A small multi-label image tagger, trained from scratch.
Training: 6000 steps, batches of 64.
Rows from block 10 of a small multi-label image tagger, named by matrix and row number. Rows with one number belong to one neuron. Each number is 500 + 25 x the weight over its row's rms, rounded and kept within 0 to 999. All counts start at 0. Numbers have three digits each.
Before each neuron's rows are labels from the 100 images, of 14976, where the neuron reaches its highest value: "peak on" is the class under the peak. Only what is clearly more common there than usual is listed. The data: drawn branching plants.
# fc1: MLP up (model.blocks.10.mlp.fc1.weight, 1536x384), inputs 96-191
# fc2: MLP down (model.blocks.10.mlp.fc2.weight, 384x1536, transposed), outputs 96-191

peak on: foliage
fc1.574:527550487521509457506548515504502497499513517513497500482479518511470525562483517503459508501498494489526455503506536527543500497495513493492516521554525510517524478500529487457478500494476568493479528501466508533534473481458529509494499453506490505459477515503505479524486501507500504490
fc2.574:528446509441524505561488491519477497519521478481542517539511462523447492494521493485510551510500485489472493503484495506511482478485469504497479459462450501491513504489490570518465501463492476517520520511519499455528482461516497517481529541496500523513484501528485506507471530511467488447

peak on: ground
fc1.504:502506464505487493517474500486493546544520521496495503521532505521525537499489495523550557526531515505479470524469449504539480542550513520495470493510515527501452507519524513510492466514493519507510527497538494510475452492447482511512527470504506480504516476504504477460510516434479519503
fc2.504:533523524524504447463480522465526516464510494518521485488466530520523471532526483535482471518477532454479564470495536499464514494457523508517471491477542501466525488506478492503525482519485481506536529513480501487442543523564538491475515497523537523501489491473513503497501534505508504497

peak on: wood
fc1.367:451505555459498505533518509495520515506506514498489520517458523478464526467511496502514496523514502501512473475551459482491492506525532538511546478479512480525517516494490483499489522528538512534497497475479505542466465519460491485519492477555531473530491482498433495454498485465549420517
fc2.367:546523529483494469522488485497485555548492480492481498528556531539506467489541513511528490508490522472520479497493499494538483495491473424507504463476454468536515526528527510510526488541500466518480492504533475485507542473469515503515509507487498519538464480502514517459476490524555513529

peak on: ground
fc1.440:521485453482488486521512511507493495520534465508527496494502504493481522484487499497510482498465532547525488487487512485436477506525449484500486537544557453492448510483478503465487486503505502503448494519499539490514520507499483467474529489480500516465487511481493561484539498502452477503
fc2.440:525501568499496461529515484445476487500506527473472525500476479504505459530484531504458483485485456465524549525490466513462525495488544471494500475478501549519455525501519524515483528501490527501486514476471495484476511517528529527480494505497499459513561479489507465512483512469494537449

peak on: wood
fc1.60:477498452485496532516480485476465495512522471492510474523542481503500492506472513522488508464534500495520513473517510494546474470523491503484496497505473516458506522512463508501480489485514466521495518505464514476521540495541502435488528533500479518514506524480556444488524476489509510498
fc2.60:500476514490464447492496590530473489501505477505496539507494500457504521493518467500498509508504470467526502521523505466449523496508504515488514521460484501463517443478473516464501549462498483476530496529499480518468496478490513510477487497490484490510500517530515539532522511478506488480

peak on: wood
fc1.707:472494514485498537535444498492495491521467488491506478480494487483532522451520478498504531496420505481470462473477553529495498504492474524503520536469531490519537495463498525511475542509477477527488487516486488484528477519481496476520487489516433491522510510495489484481473503452473455482
fc2.707:501514500493471491467472516507487501466480495501500523462461506502480541528476511457514523488551498527479497484550477478525520515478525533476482523462490492455471469521497511468510421536487540490505487494484510536516521489533493517449513515452534458468521499520489508486519511547533479493

peak on: foliage; wood
fc1.569:482460478505531532521476467469478503498521508495516526477456460517498497447494486499520478489478500525484494485480453470513487523529501487496529536456485485491524506468518485504523503483461518443545497516477505487520557536505525474442489471483478524478567493517546510480479522485510502477
fc2.569:468496567454501530500519452495547544525529514544501496509504480540496468496520517478523515501538528524519505491489549449512479460485487513526510500517503524469473476508470492480521534514526489484508507501523558515511512515500530529469486460521471511488482501515509510499574487501504483476

peak on: foliage
fc1.419:490478542483478455508470468526499513492508495502543449523486473524493455505538503535515451517502479532518476514480453455501488526535482458462504463561456488453509513466501492530585523474470496513506518465512506528485546512506462497502496518472495502533504471524518508447466519514522496467
fc2.419:516492437528518524441494477466475528539517491529498491510501501552502497510499507544539487532495490487469519478498494498482503508515469519483479497499517518496542500526503459508510492500502488475500426517441505494454503562486509459450530524506513542535543494464558492536524531527513512507

peak on: ground
fc1.130:546535508502519514486532510493483496497495497506489512507485541521516489484500529520481448495442495550516491498538492480511495510527509511542499539522491535521482528490495472486473511462506544441494505440478488483503487509485472501494501486475486486491491543511525502493518489504460556472
fc2.130:509493476466544500511474503473500489518514512461527502535530449486497542512493504470515520525504542448505514507501509507477500494482498452530502470459506487451485454520553529496501491465489494515493480507551519452524490520490504530484528524497508513523490485499496512525465514477518503451

peak on: ground
fc1.14:478479466532527526485506503532466473503558539510530506512520480491485532512525522476528456467498556481482502470464468510482508498519511522438506492480539485511509478541484543519512493530475523535473479488501485490509483466447526492487547481487489517474489448548487531528472501498489513478
fc2.14:481479487488459440505547521560508498477541533521553464522524506518472534521575472463508540496553455544489496515515507498500538493534494511497499520524473529484527524503547522506523522518476486511488488503501512494475476539568502533504508500532520484473462529479437479508489493557506472506

peak on: ground
fc1.623:445508497499476492516475455503510520476494523455511478513543490512520504528503495532484495498486497482492478507529517463511496473530521527538475450492495469490538516455607483517464475507512492498503502516475470472517506550480476426510472500508475488512532534556487501477518471470521518470
fc2.623:480534457471509502461477544513523484496514512489508474465495494462496489516568529507511492500526509494485504493465491509531502473486484530476477494458509489514503466511495496488451517446473535478511486503490528481486524501534507471507531517510489528482529563480526480519439490507507503494

peak on: foliage
fc1.553:530487470467504531560518481495513537460495464469515508462463520517524470523464517491520462502454554510469492449463481426447501516510489496537489466492483520518488489476518517496527469515544553512494487495450456517493499474495533495510528522489488531469512499480455552509511492521475519515
fc2.553:455513505483505473426469500512498458483480504513499491537511486495481492454558484501519554554525483536481503467509533518516493505526496476476544519491494527515516502539499523514501510540494480547504484476517522513532471469513484516506513493515488515501528498505531482491466531500555546519

peak on: wood
fc1.16:471411532474503489453504510495526510510473540512493522528508505511526533498469481488511524481487528474541482503483490510532465462466516536456481479489492527532477473471517468521487457487521510496441494490530495527477505487499497515521485516509532523494508494480464451544454541509485458498
fc2.16:456526532475479515534514524499469479490520499479517473497499524472461471498453506529502547482496463483494485486481520509477516504490491482504475523529481496470511517536472462483480517526500505525478478479471456491496516458519491483476514494524457491503494494503502533471535472485478548463

peak on: wood
fc1.486:507521500513498446509466487527474494458507491483539488435505484464521464518483497449506577497466501531474494479536508525470491517480471460508487488482490506458474471527452516525559448511500498483521473479487503486528482473507540524510461493513491483439451519545498534494537532524510492544
fc2.486:441459464498488470520542486492540472470517517511465541509475500546532526522567501482497485483528509492480499518508501530509504506516501504462517517498495502528492541533494507498511490490482515506475518494492478479531540520543480475512553489496561451523502487503476479486525501476511546504

peak on: wood; foliage
fc1.200:507501501430539503498548452523448479506509511494476501476482459505481492495504514487471456487538465472501521514525476529489495534549486555476486458504525485510482467470494512476501491452514560474485501489511459510516458527528477521498482452465478496544488505509518524484533479497474443544
fc2.200:473473510511512472499532497531456505474496497495513472485516536519475477527503506485538529492474492557500527532512493506480502529523516461530527525555466513495529440490512448506453500479442452460505491532545495452501502534485490456536524529478482520475518505524504502475474521453474552466